From a checkpoint of a small spectrogram enhancement model.
Model: 6.43M parameters, arch unet, norm batchnorm, widths [64, 128, 256, 256].
Training: soap at rate 0.004, 4000 steps, batches of 128.
Data: 78125 training examples, 6.6 epochs.
Rows from block 10 of a small spectrogram enhancement model, named by matrix and row number. Rows with one number belong to one channel. Each number is 500 + 50 x the weight over its row's rms, rounded and kept within 0 to 999. All counts start at 0. Numbers have three digits each.
Before each channel's rows are labels from the 100 clips, of 14976, where the channel reaches its highest value: "peak in band" is the frequency band that holds the peak; "strongest on" is what is common among them. Only what is clearly more common there than usual is listed. The data: notes from a synthesiser with random patches.
# convs1: first pointwise conv (model.mid.1.convs.1.weight, 256x256x1x1), inputs 0-255
# convs3: second pointwise conv (model.mid.1.convs.3.weight, 256x256x1x1, transposed), outputs 0-255

peak in band: 2000 to 4000 Hz
strongest on: swell
convs1.49:491574615525507546447451455589525482499484527526454561554513451550442467511433474459472525454426539590540440466427498518453590528478480512552555431541585458507449473488545473424527490477532477449431500535516482430489480516570494523514397589523397546528449488555479474527496469351565530488518516549565346548412387468540430490526538429505433484525436485489473469404515417557566511532581449525519496481461522550576450505561421480570483428481531428498518440441533580569598473529483540571468455470485508560442497567510516504485535462583499552551490554527513499549548497521481426549496431489491442566476454430402460546496426569444509521520422586534482503514656508462524489478453491494519455445472484479538633553574416541520489453473503417444440531493502547553533460453521551
convs3.49:509426441453503503458520527451456452537495485534465506481474454514499474453498483643479517454550490466510503475447445514561539409576522602589456435554553507510565419485504578448456499492483572395445460562426529449446535496392502506498574430433462500610664447503445534475537493485429508573530561561526544431497488549406516518515452541476403508487426522423501495483565595552450544449461459462476519410454521548458486517458422545465518481441506478579579501442525460477481469443404464511454474450536481564493551530517565469533550524444497579403426528472494565506533508528633563470593505547556564575588469485474550571602428547557489547517515490538453603421509481450526515524492463465425495489473502485530442558499464446398424534572460477497505553574451455483507463511474515

peak in band: 1000 to 2000 Hz
strongest on: pluck
convs1.246:487505454543455553579498439514588517491577445488442494510531462478476537459469626523503471546549459513459449461475444570510528506578546533508491487550455537426504540471515565446472484461501494493565570404384574461546497507425502504471451478514469533549420432482502612509436480556475469545521506580439567628506502410517504412524484453435434463489566483499458451473446472425496530495436555443521480546484487494528502563512637504516556533493586451504493459487430479417541542498553549528548509516416535374604534323511469459509390441457603600441505486478557546501541443464523537463510441411506485547489556598471443539492511522499477560526516446487489527485567570552527538482520481453434522505487580437492536511442441536522548501479459442441427603466507575519589465612526454
convs3.246:500512498545484473575489507611429498540391415486535422589462518500491537556501500535541547507504504506380443479563511504547487493441520542490537429431500461480466535438416412526460477554500585531587437521505536525494514599553426572421394547551533568451565523488493556516525557512451482496524447458527531508452512502495367476491503505455538568443551467476564580507488412474497541448560470469475488474507553454536547546474502503570498450457501518552431567541499519538479554462489520578453503508478478474480452444511420497535522376525493452441491507493534491564366477547478470450484438486481439587374478398506541565544525351480562599541499500533557614560535530419552510414432491548428437604499522537496551535477449590473555483510566456523448510419466506532598425513448508

peak in band: 1000 to 2000 Hz
strongest on: bass register
convs1.187:522503585558518521453484444518425500568543470502544500479500458475437569442564520491546530472473439449499619480431569534545570538431479511429392544422529369481514484465605610464505509525527474475434562494493547487389484448444506536480542516523472490459503510460486546452471485540528508571541498535492519495543483501407528444421502493481465521558550407480478485484541507481508536415581515581525488575430553394500497563470376541533575519582523445477470379468509513478533431447457545574539547536520562517508582470527432411548483483501494524544517451465494472492472509575518566621511472519448514618492546520507520535531432490565385491495345501458524450468436496424516495437565453473453583570516505472522547533460529421482495577505522499480441463448492529502364535632566478
convs3.187:505532573493518550475401482385483491428588532436450514552485465502534468539477524601451401424504512469431398540509480429518519507662533475541449537575575454414551476495475534501419476568502551452526518538542508435490504502397536537432485541450450534502557463501428538532532496548429439486518581483490478426484500547413515502493448495515422553464524466526457534490508540511540454390511507443525480580624499485500519447507412478511494507443505549465510509554497507477564612526446572446555474454548414464468569464514558467555412533390472480510474548526451447496407386503511618506541565460459520498478493553547516536518489494471510481508505461514541587517458485583403557482471542496467594467488473496481521556533523531585497461513352477542484613438616460520416466568542459

peak in band: 2000 to 4000 Hz
strongest on: swell
convs1.61:590536525429532508427551524465519556527501442534423455502488514482454516519485497517524419439501577466531519518462447386513489473474503558464463557459375420562362520496431528493496558505419566464540474488471448347485591478457401550462497570469566415574466437552524506456526479458492507523539502498553452436461515513464455492551594612547530533503420571473463489485551439474514547551579500461477579576553530492493457527474526472528512439479567399500581452485471511526488539433517482528505532469417575521522542581499505650450464538576497522478539469494477483477579481489523458608487463512462516563579528477484536498393454461500503550397480539508433515532454516451436426481483419506493529530462487465383590468529605559459504510586566571423453426524438478397505530511510536
convs3.61:504451442476503517507448526436566450462537529480537485495495512527464420474570573488502475400522447489528427480475485426496512482474603496501469556496492607498546525531488539517475470540469423461455542502538528516518560485478423433547463594538452446534448523630600483475417380523560526542525555493455563574503460536457603446458532576473420481511442458517496585480432509584495448576571502532532612530508499577499561503520517467578616459471435531589505487653563578481397545487521418502477557525622411493428590510452443465513416559497539496542483543440559556554583486438478470514493523452411498464572475453577539455447454545487446478464514539547463383452567515481515492396528503582535493437550520518580515460477540435507480512494477536465539489542438511458551540476470526

peak in band: 1000 to 2000 Hz
strongest on: pad; inharmonic FM
convs1.2:528558535455468494508495540533429516522477526446437480478488462437469470499542440541490524469474455510557503510510521473532482516381435435500462454518518500446574592473611451515437488396545534452536511497491546447484443454499471453448568586520595494548524463567532450452519437465539481493575539561374469391492517628462488580450537421477507420558540502413457550491559441513506468537469484449516463528533509431487481471503554535533526475521606463534520441532543604489610513418462553452475450515596479508518486451417576538571511567510501556560517500483514555481468538494509557531525381442427467478542420410431479452527531342490426539478510478427399622499502475494436548599481546508559488417457471543459452536444493496528476442540530469470461442495414473541571512369511546
convs3.2:591482544567497472503560531450395528502464556528453403476456595464428450508495514580459492518498455564562458426493494514493449483478471503471592464560478488470481520457497529500562571551617516398528506489588493454526407524494513503478548540500443488421506422452484461450489510396508550537484519523546439528532409475471398422396531345524579528484458533570464478481489534512413503571571450452460421523538490543525517424428472383512450548494462456477500508491508505435556553556486559524487499472524445563555516457540517461512547474497433597448413469527540479549528558550406490419513569486552590474521491452548402489501460462451477421343517442476481564499531467417523582499485466452525488530562449547487571468548457503376517544516432466521478465486628473509444510427475517

peak in band: 4000 to 8000 Hz
strongest on: pluck; high-pass
convs1.177:569439536526502455463511527597460476467507589603478439472378615581459488452579437387515548498550542506441499480431500473619490574441516469562482414527471545484504528396454520559520480486504568524573496525505476522399481509540476512560441583486438453505515488527490519486450521478460459558542526539540532534473533388546481426432450461495394510584430473552464509512496574528547492500537398467431488483626533511472450483470401512497430477493401469504467456496591543519475548517461555460559407536525500546548525463469492491534582455487507432505579482429536438466524409376482501436592469436553456481564474487488500526611469556422545543525470502546414533419498490499472481498529514504484509484475493547569479476488483480570577486493571458539455471550467598501389578587432534
convs3.177:519523409582485551414561492425531522532534536562453451440603577621512456462460518549480512486446494469415468515524516511489541546485398476563411576572487482581557504545526455587587513509433478564509522588537524394448492425536559509526599542499494537548491474473455443464610497452552473518499462530470505495476451562508486527452542403580522546571477572426419535494516528433502517472523467499566457570552494509522497445493538500468569558450521509549525534518551420550529453424500513484449451447539480469554485514518437414518495582572430463537482500557524531487422453462537495605456467570531435489529408435493468538573540546424557550445507378465496417517585524505502409474444528541443459450440463508451467473543485469503439390432365599484570509484461474530450418481481509

peak in band: 1000 to 2000 Hz
strongest on: swell; inharmonic FM
convs1.123:522435503578519547542462503524515500509527499471485498483529490480472443504549455562543505451436497439433548570486514484482522558464498489585439405574534562514529534439518509477508462465512549496501505408540527451411571525512446449510580571462557477468439543452466498446497482496469560548616482452460458539522509377490416587487485574490482527530455536461636485545545507451472415467487497496508444546520518482531526569465475492524502527490412503584498494574586565524469394494477475550532367467509583496551526486513476514544537429463524539603522579479486663484528496590522378531589481461428504414553469519451485403602533480429412495553524489448407457486422547500519507502494506454434479457478477563503383581447464435477481532534506503538402505541415478528560529338459528
convs3.123:447525395501506530481446454578527415524454434516537504631470461432412495546491627437489518458471514439482491467431470564492555593490533596500430587403540626613489468463453479505452451431487463573374510524554537485533593505463585525439510447535602416528504494489445558624484510487585416427573465443555490520464555450463560512564546539518438497492526461445507488546539537585492469468542565441518526492462537431448526459514568586494556456474523476513541512481521551523510569554417557497479535496516496509457495557458443539460493567475541474495566515545501477532512546493517503544454473441421505499527444606374505459516452514545509590579518518476538533411467524413589470514560562457548430558442463499454442444529466499417531537473531521505418479478490472481603500527472506

peak in band: 4000 to 8000 Hz
strongest on: drive
convs1.240:485511543508457468513537462459527543519540483460522472501479482548507532507483530641499519531414581418502452496447476541510521597624471475487558387536525479409482422439564541530507555509505499563480566365588526454486478470499484500460511545500446554514472516450559403453547494567536505524429548573416476502465457463571459509456482533640505508496442485503458487557509426547475555533610471491493519527537415465595438569523566571505439419515459514550474493488515498501502443474487514484555568468437492485563536464462504498461396373495554378530513591440458523514561469506507457564477439488485487498543507478473376452536551458421482516471502561616460483451520474458470523481442475516550468501435475390504540361508549569587489581450498543508492431487498502406582499392584470
convs3.240:419421575595470411516572526382445362482513547586489439506483528521515508463380472521438484559522483374423499637526508578382519547467470462467598502491479458518483585533573484552493514583463499541358502518494521554539451532501494513384488509481398492522519553617407468485495507531520523582449555541538540488485581488541510505526505472548500431459445439449454471536516506527492499513485519475516510467548523457488445609421491475392447422497496522530535509459503466530568500510472525479483523507378521496503519494548505432509511507467577502562593459486507401508539467533438444481530529497509533492435473504459455465500412498352535505506420541544411526493518505427473493547430475587504529520538429481533599649489444522465511472515500500504459488610479467509538506520521523

peak in band: 4000 to 8000 Hz
strongest on: drive; noise
convs1.39:509506549557490483465466559516461543447373489531496475459478582431424571494550476576537485482419410522533493487405473604479489495543432478432531533529544525447488617511537424544625521550577550522513621503620501567472470520457503518531465479474565533499513517482445537432478537444512488578455484580448463495503476544504491529429512564486482516502567493516404514529504494510341552447514503547512530523474526508422564466481483465463489483464526501475404433554430456527559400573469491408471620501406514507500485419455465539479516500441608451520458444603514519514503438452605467573539436471449525469488464511525544532559446498538464513503547506522513502442542507456497503472445540510585574534450480431553504486420493490519448498573545523454412535413431507425536539382352497
convs3.39:533573535470495470532557419482421411403472556482494515597492596486484496629535444469459494504600511493421468478491565508565449548551530475479465414471458479419493439475515593453541547515460496605502588535477444451615516494459526462526563487475512406500483540573488444501535469589520576508536501498569552573472513433525540535540523493464468506529504482482512501520506558446540464501462577476516516501564532446600476543535526502455483485519527533494486411417489548481486544462546555471506495440529513459530500461676570429485426499517483485483514580562444493493443598456405438496537509586477484552543558440485544476483486551455567502447452426447444476540525384528515435467488501490537475419505388616443551435484442458546578450550429441502394437568600504496404534451468506

peak in band: 1000 to 2000 Hz
strongest on: pluck; bass register; oscillator: triangle
convs1.83:537512481546458474416516519528514483510488456523472511422540529451539424466538414518505544450454380456450463485501503435439480509436552549545492489564578545450533433523569513465556526456481462480518493484552550487599562513517510505498465433543502460420457557446468450620482567385499565598492558483423496470478449470493437539464419482424587402551435593470600472491534496477501536456383446503562454563563551370513413445473523564485499434523477489512390578441509426516515569534424479519492450515523511445546525504446557551537491453585535461550494558525390522500425548484452482462459587438526600413579528514468588565488559507451540435549468501479597457515513417513534475521541536451469452479517522558443481509470466441470450459460565547604518516551465425504580511581471505
convs3.83:519412494584501545489440498492547473481559553515562497490512439537409454510490578476539372554576495441538482464456625536523450499536489478483432499493451412514578494488549546520532548553490527590501558632536484553474409467523498507476443490638556452523477477571465421526438399508568500539481570514455482606455474536495557457486412547575493468485550484445445468455491359497532561441506543560488593498572465458511489469497466524460512487463515481541505479462526474521523568521550547446477532524466533477530598482433433467506502511527463507527438476472437478587471384472479475528503455471487519465453488605548488454439453550478486435563513547523496409499509521532456480563513516529619439466440400525587572460349569477421458527492469540563513549486438536420408501516510382

peak in band: 1000 to 2000 Hz
strongest on: filter wobble; swell
convs1.16:451578487516495543542509471430545536576536475505506587424417437434499485524506500600589452391583620473501478498450520450541527452499426550566455535505520459456440508439515455559505520517580455460545656495509477426497432508589468519451611540394528525527498466486557503437491561463452499490533488531486519500430478563525462508426515447514453416571526566510460421556529559540476464550544491456504457531575472466493522519518658479504614508461556480473465366500446484425487472411541509503448486475475480488494516489525461553527506414589481576447515482499477555437491458558508519483570460430483525481561419552499505501460593464508531511473545493436480524472423560475355423467509404580473513531514499380519497486452510506467462460486506535494427384557541439473484443400476532
convs3.16:448538469611541569572447551523551502449487468512541528436493530509526473464524496445451484522573482537487387560438542520481539502502408563462562597453493578494523546439532503568514442418521501476446441524457516522511471498495518532546540481528551540611455535474628548499458509610542442526596437573479552513540482557509596474531537458433583403465461513447579524480436525546539513530548538478585582430478529606455531491447448552556438444473424513542510429473521475516543515542559433493486584479603398451508508502520497503576428543538464518587477413499610534504530514386491534569454518441521522666496447498490535541458486494526502539476498518496494404427487536492555504330467535583525453546504499454513556443454540406497462498495551558488502477466451511506497440442539476

peak in band: 1000 to 2000 Hz
strongest on: pluck; bass register
convs1.114:457493518565495595575513468502484554591464587599469482507454534467555553499447493497509540487529469471495492459459478510422472535442542531510490470569375568442546510434496623563458559464419481429542516494506528472472483587463535579487530515470511461471427542445460515576490522462576461499584464424569487549467463520511464365526538561468449429445461490424535534603509558497477490458432543464530522496455482558536414569360485544538534445545509582509492452523507498492480543491534553488504523471591475560516571405504479473517440564568526488442474492493427426516538537399476465552482506514533638470486498490453584511471527509386519450496511556549545485498533531472579556501538415538514601459563489531632501567566465493482435397457511496408527477507512476561626586549439455
convs3.114:537402409481487480522477450483565466540540610488517545485451356564421489520517589507422424522496607451527480520539548569514503527411473543557472454531522486550525544516504532481488457451523586472500470391519482489483437564550499595436487592615497454485547492569451410502501523426465538534504558503580453540428564515368483405449478533462538556620400606505506469480443547600546481463607503548505494599550658519474424512458487496497516408494564619535545458438458532550517495512532486402509475538487486478410499475490469569581536531512569483465477444509522504497520534415543475545516488425498546459438456583529445478558504490466569546513471496519497495544498452545410544472503510521505497516412448491559505474477433522487557510521530533491493561566542451447482478567452522

peak in band: 4000 to 8000 Hz
strongest on: drive; noise
convs1.232:488422602520566498518501502431506542479515479523580490520569489462464563447564533475530461458394622502470513539577445519450452480507479422425552438567443520510476478456485402471543477537450489536489479559539463450478493532406483519549442533490494484473465571515486472455534504490496508500478486451433458526502548539525505545453511548503530533555481517409560537498562535586468524460515474471495497566538463503577519515540451495453484383491508497498467522508383404545327404445454410505485580536592486509532426460512610502518513555524496389570549548405619521519502511533523498584497394531513495555511475460517469494538509520422558457508485468517464511557551421448495458453271573492495513416486471520529453478489480484440535576545443431448406528569412516481580493464466459
convs3.232:490510543477510480495582504517507560486459392475499545447529495455541498508523558506514536513551503539532540554459524446499337477449528549471353576535463519502523470560455394492521505367511530567429598537447555563576459570586468541532537451563562526554461410474468473514448512526435453414555524479456537549518509518558437514565514435587583551423482452498512627410511470480459491513487425527517498453510537464485437431532476460474477505434585523549413468523535521545552484539644505458500478585504396500443551532475544498435523420443533512427453531535478521591532534508492448420537509439511530476502501555524533474589594501517551607545514480560648525498532514471513498602548531505524517500528545451525418501518438518465442460567473452450526502482417520422563437447466514

peak in band: 1000 to 2000 Hz
strongest on: pluck; triangle; square
convs1.40:490491486465452408472513561389447482453529476507473470497496462419471551531559598431431500481504477436565484471431582445568434544457529589545470466607537449532487505471608445505518517543487429507468496443587547544501558512416535469562579557531500511567510497541488478411502596421428537421497526598550525481539498467482472533494477480489437508526576444492547497528522555563426498571613498574508492456463524436568496495465552517459446495448435471542496465483508438569502500406441461440460423539448525351516536492463499481511435463467615493512585487492526525544481548546481439500592517484525547543533530450512597535503485589531459427388504458518530480508447591536591504505547535512433577493389516408466491467418555582466594570535452457469507506497487556450458582570429491
convs3.40:456544404447495481544521428599384531548392467504488512539493483448437465460576501437578528488536443525505474469494451490506481533499558414478471489473479495455525477527423542532477423488473417456545526502487446537478496431486441527556504492488631480539597493519472434486476553479500501490468424431548520527511528492542426541450610443478428492495440464486512528436550577524464483526536496528462528503484545480541567505453482505519671544472436507488541551424486480527530567415545517459487476487627392481564477625496499407532529453533525538519464544487547454554314501492490573547510566452547455515569503434459521442522422497570427495486593589411536463506423471499579566466440464429499434566363491554464438454412496493457494502549515568491523474436495490497454535571511534

peak in band: 4000 to 8000 Hz
strongest on: drive
convs1.134:557490473503458506560479517520542526506531588508476464467494517587549500483427452498449475492439509474537544455588664567547493537600457476481500469538560467423551490439550553529364465530526483518448456474548502477527509441398507420466519441590481508504437579496543509481477495455533552580534450516559482585510559517414459455471533463342497562478535409551560439431570459452527517506476545505415404549593517428537503491472477516447558546523444522518612468420491490448593460424526400511517507560522511438418511532432477537456565486465471555481551449469396563501466566540450400511441562577545484528509516567421432482476522511532496543498564448556514456532443468547483613581521536516541470482551516610546405532470511528550469554566478492504529451489503566464560549480547539
convs3.134:549525498509491529467413440536566467459440506475454434524465528550592557600475499495475521566508539547508508425527368592504519491532549554497518466591487483519452585431490469468496527540483534475468492506467557467512495511514454547496539533505526442456558479478498378528479476467500482528539558605512466592444481422532514489456469466457539465578554487479536524569456678478479466569518530448488526448478437473472480452530461533512533408430507491569492532430515483563468536501492488577438503469402471543625453534553421535583459490480452510548389521524472559504456496417529560477545510566489474520557555503514384496570575399511503529553560566553412462416566530477567362446470464551495548482459487392415498424470491544513450523602508500522485437526433623500484564542411459

peak in band: 250 to 500 Hz
strongest on: pluck; triangle
convs1.76:483555554455489443450473570444471535506507449529421470537599449571463554412597515396511432467451540483535525459413538511495498542409417500431515522459451467496480449491578544574459489551465423467454500599547432537537552426514559493498563536548506524570494441480475507466505586550466561541561471533515563475506536494461522455491458532462483619512563488535447434482452541406542470539517492528545458499466514447628468505471593522545564527454570458435473404644591432471480469507519561548593464447532610488460510485554491441452489534464557515505426598525594378454485545457517507502556479424504433514495621503451466486523536417459514505471427522482511553523529539525518524507510457540489522512515465512510505555344475493487504476460484440444397478500489358415507494523551500
convs3.76:540572510543549482468542480556404402546540499537504533486499490539471504485548505546421491407566430465500462412478473524501439571496487469501417428460407448552491483486588535523576566485528387480516420508475525487548534479536457513569448587497563448455436447462540482594486460530562557522459412420417539506512422511616466508525531633426451389451391508507476478482528502538521457494627466548536510494482532495548485555575476549476532520571449518484435494458518398489521431532586463356518455560596527521538584475566475491477501511483532494468433532494538517588526460510516544584582477504523521419544494506426487497512447552497442511494433574431475511507528465496593470485510436535405423596462485461578503491475368506535530472576489525412461467502483480556452482484513432

peak in band: 1000 to 2000 Hz
strongest on: pluck; bass register
convs1.175:360558521550539575545543409492561535513567484474495473547562506542488470383513520524425519445478505478530508549515430480392553545467445570461513561464627536541419545392472571463437473475528471517471539466403530504549498503496520571522461496540482449479470483430498550434554469561471565469462499490413538553496433451536554422522543519519426471458579454398517457553551533546494518579459548488518546529585410452518472513491515398577525465477500492525412482553483467516507484479493562614546473527449516330490520516455589489540449498506571466458532492447473466437480615419515479503487433482485590575504435493449438456529473454458466431454455504559467529475490457549541568458497427517430553541538480546415621483460469507496485560549453481400412513574446460484406519485532482
convs3.175:626570452531502540578493496506458399531516568575421610494509492560432490561507601477460501449512486488497487467501505528417460408517460454465480489443425484519563474489579510482451481524433498469461393455462478571588529448507486421560501547493534485526587443444480434500526479528485571526543549464518432465559495528429449550456477454417547587491562536505501473567453530542535433442487524623494592502512460462523596479490483543457551590434522595528443452456521509518507423511612471467550452510549470460458568498563457529378483511556551534537481405498470584518506542428551522509431515434494443434560457554519514535447528407546478476453492535524558485450548489528476597529531557491571491551493474435418430310432501478491522505540572557525525527442466485408507508566492494

peak in band: 1000 to 2000 Hz
strongest on: bass register; triangle
convs1.229:573525487461447486518561449486512444526532428519561504506466518515470495468516487559344519503504476505465592578538532423551475520513593439525521485482551549456478462500479578476515516455491525568491466445448459460489509483536476555485490520459497481503438522473589485554518426540482536506561548512457454537451544586483574416468474521518465450570471478469434486494457505449405457413593459574490457491389575480480493604542516546415481457548512532500523553540524462457363579490517408517509499454491511456589561600562462521451346539484647518406445450472513451541468533444587485527535582553486505392502524497552541594508402519495556459557459515472571474519492541404408461525456501471446557485568463475391516579534483502531574531488452426525606502529440512541545459471484411
convs3.229:531517511468512545497449553495479471519436508592519449505497621561554493485529493612484445527449482496587556467455530399515545544629524473528459461486504532453513523509515501462489457595576474461430457544431496512538447410508481467464475423539554444500483521605479490485461417551318418538539521497539522463477417508523581521555463562447437526384529387487470556471523508424523554517573551524590436466593514551525481510525514476500450503510489438572443487520487490483408571524535463517450562453509472460451499549472512434515537455489544508456523487568503415541446435490518485473466500500472576505437534527459510560566578601417546476528538436506602543639475438520470466472515526541481416398506484490554523527460575497559488576550461484467503587564452481428589389489566451

peak in band: 4000 to 8000 Hz
strongest on: drive; noise
convs1.207:477436491489393466475574401514487502491506437547441466410500491490401580498533550518524459488564560515479560475503524496464466529499513484457515482460529465560482548533591418452435471428511533523566507454518459523498496537518502568578493497511508437459488518580532498504458556500544605477437480512514436475405534549462504529420505385424548511468488543472486493562484523437350531451550508437513569526423474642511530579553422442478479490572620554467433600438486513438456505461499557514372481520499504378446542406434465453459470565518508565532467476498440505481515463517537604497481439627504469524560482513603525484483528423444503525482506542481514644574469528546535529499382433472477527517508441603461462426518473517504465467415467578553472532511504508553560445482560496
convs3.207:483535587549522549596518496421472486487474546433481474470521602458446438550511481553516501521491416516538468502440547501536531478497462568547545517517544461507457428510452499398464476589577503508479563445637496509515452541481521538514480429487503579449472536450541497518606500581484452498519426474511525443602559567472478560452577511570487475493466443407432567504602400584435514516476534423455530455465565522557448475496465563625566571436643457440529513436463532501514557490451473516481475521515429532534488478551538505460482549522425511463530607530460509512483499628442583435509468563588487465497494527618533553486477579588587528517484575511489502497426531447483503521510456463461457538588432553420459480458564460500453551473460500513542452453479477524547640521560568

peak in band: 2000 to 4000 Hz
strongest on: echo; swell
convs1.226:439490548434547474572528489485623480529467451473463519519412400460378514438478491467558521484485461563532557545599437443441472573593488529424503534434492492423477511579470487529477521597526432519409558514445499508525469577524520492557395554618496463491506497499441484467463518494499486463455489522514461435464532496544524587656515502543546428383424473520487468418471572542504521543538504423471479493510500537499501521497473477496538530441510479611494459430487620467525579568433554535512496540487566574525456497471437425509553459446518547502493532536520400527520483528457511502526531560509442433522562429540607487413539508598542452550474555499523485425470598491508458480491451577525453499437500507471512472459452373541555495448537470462511453556596425361519461552544553
convs3.226:501417404432423484529521519489476482509595480525483526485376436572425485494422524471544480499545533454433537497436531516445451477520472504480564580415444541577599526463458481529475469494543561460527518528542528473489440569496434527487493405436500570541421495582521553509495406547603484555456481375536414506546490498452466517535413553459442446528568483482485420480539617502431547552501441499477470471497493597478480364457504553526500630442524513514528458489558478529505414513495428434452418505600549426468455491543395487520460543538471496469520559430525565578530509467491542467431474526541497521469472525595436458515574479514498365430418442599586511438465525494546451463499493559476537554474487549483516518396534452593509515524454502523544595549467500492451469502522493

peak in band: 4000 to 8000 Hz
strongest on: drive
convs1.53:482570572485452624487462442381466430428535473556498495560407369516472545497464461548486526501452409479447505462486520475553571462597485496564530520518504524545500397471596617471513570409508514506426554564501424545529543476515535446524478496501511457366631539515532484420532479528461568508520445503478503535458515426574566473353558492541531463529561362468551542560465470510456548498600439577478444464474521475569543504533458524476457445475560464444503556466544586557559523440510505555457561482583513498553455516497517455449516526582543471505527504534498551499542534465518556528530535428523505444464490560576479467586470550485474574524542540584551534541455430476536570448522404519469485609557446510541575471577519521491500471535521552445501453529506524467397483508540449
convs3.53:535494446456535477528553518493600552637532455510425480556558476448449455556523528492459491553463549465542520603516528352520405460433492574455511485510480451501467512436505423478566544506466457454545459590532512423428504411516457496527480554561460469528571542421538486413512454419496438484539491471523436534390521485500483507529533521446423462552568490465512534393609601434433493455466595536449413535461507534447554570475495581405488430495529581420526457513523442533465426437431479421556475468533491519461484546526508605510553425525543561464432458491501510504478574503537521489517475490480513531534511443437564531491499467588450398499477432461561453511563481472462511489522490505466527529486530516575527493585553506529548548446486466421510446370560509523351569456497437

peak in band: 2000 to 4000 Hz
strongest on: swell; bass register
convs1.23:594435489541425508521408561541474477501464579457450529462495530509446497461592554475563490450544472538493491568411481493504546493520359562538445497461382512425563493524555461500488448489479446449478481574569473543438470489572461460510431464514417470503428484505493535584465528503436548529579456438427420467507454487522444489594538435605475555456517571529527430563513559418618427505483473527500424524504539513441488440525550502482476472486536389479552523563449585500405473634549473446489545481482494485501505471610568514431543533493574470588539552461479423430487427446445572545539469580537505475548463470434584535445488477376544519510505511521531508539501460444586483500393553550439519520555528623458511460528451474499569457464475573469533516468456543520482503539445448
convs3.23:523464456511512507518550564534514460517592467551546522564557473574541490542551505517573493414499522416533504473474655475547435388468551479523506514423465437462431558458464499509660472595457544556520482464478580503548489469471422528460507531545471463491516476449419513476454464526557501493477459490382463511485488467484538377480492517473570393489421479426502498564484459406442464620471508473458524645441458475534460484557518452488601489534497530536578636505438527498495535418570453518556527505469498533538455500464463466443475391407546469572512487515499495502566557503492446500455573500428466483480493453483528456498453466475498540564552438448514530551556479435440435465499530500440511525381499430451375534482471556544497485493525579560621521545438515494531545498499403

peak in band: 2000 to 4000 Hz
strongest on: drive; pluck; noise
convs1.25:516479464439518504596544478514499538560536537457430494472524532458473463504536516588553534514506529451507471548513510533501545452522479514531448451501521420473593555518507441381504529481458469450513526569500397449455542573504471488455491623541549487501440476417494537462433379455488467465521491503575433424456534538497578634490570459452458451587504488499499354551530510496494566550461459429439491453509579464395514436437498519458475514553499398470524417528506555521580450482564588532540467584413439556509481467537503429443525456324552536465525606530434528516577460545519462510489488547559456434473520502576556445527571490517471544412508498562515505558615479506402452477466489496385467473417540498575481466466487443470559531547555506495542527481424439478436538464527517
convs3.25:520534491546444484440496502515361489475451376577446450515519433592411492500513492485541553558470401440475488478506489543442448565581535542466454476475493457509495503507489473479532468456542481441465536534543465504526524441526510491527399489466492475553463484497510497550609560492527559559404411533507549510490501502437519479384587562550519546445572519492496506525412543506504533512528509493438584512477449579541487507558614429507443594481438562610496388435606561541462529538471516522482552502558574369507392526548506507517467603564555496519542516442493578567492422462566580491533498562466514538511569587574493544504597563539557590397572469530552516459559568509561501447514537454510481564507519495489510502416558399500424546574460467482504481485477587484478512513543547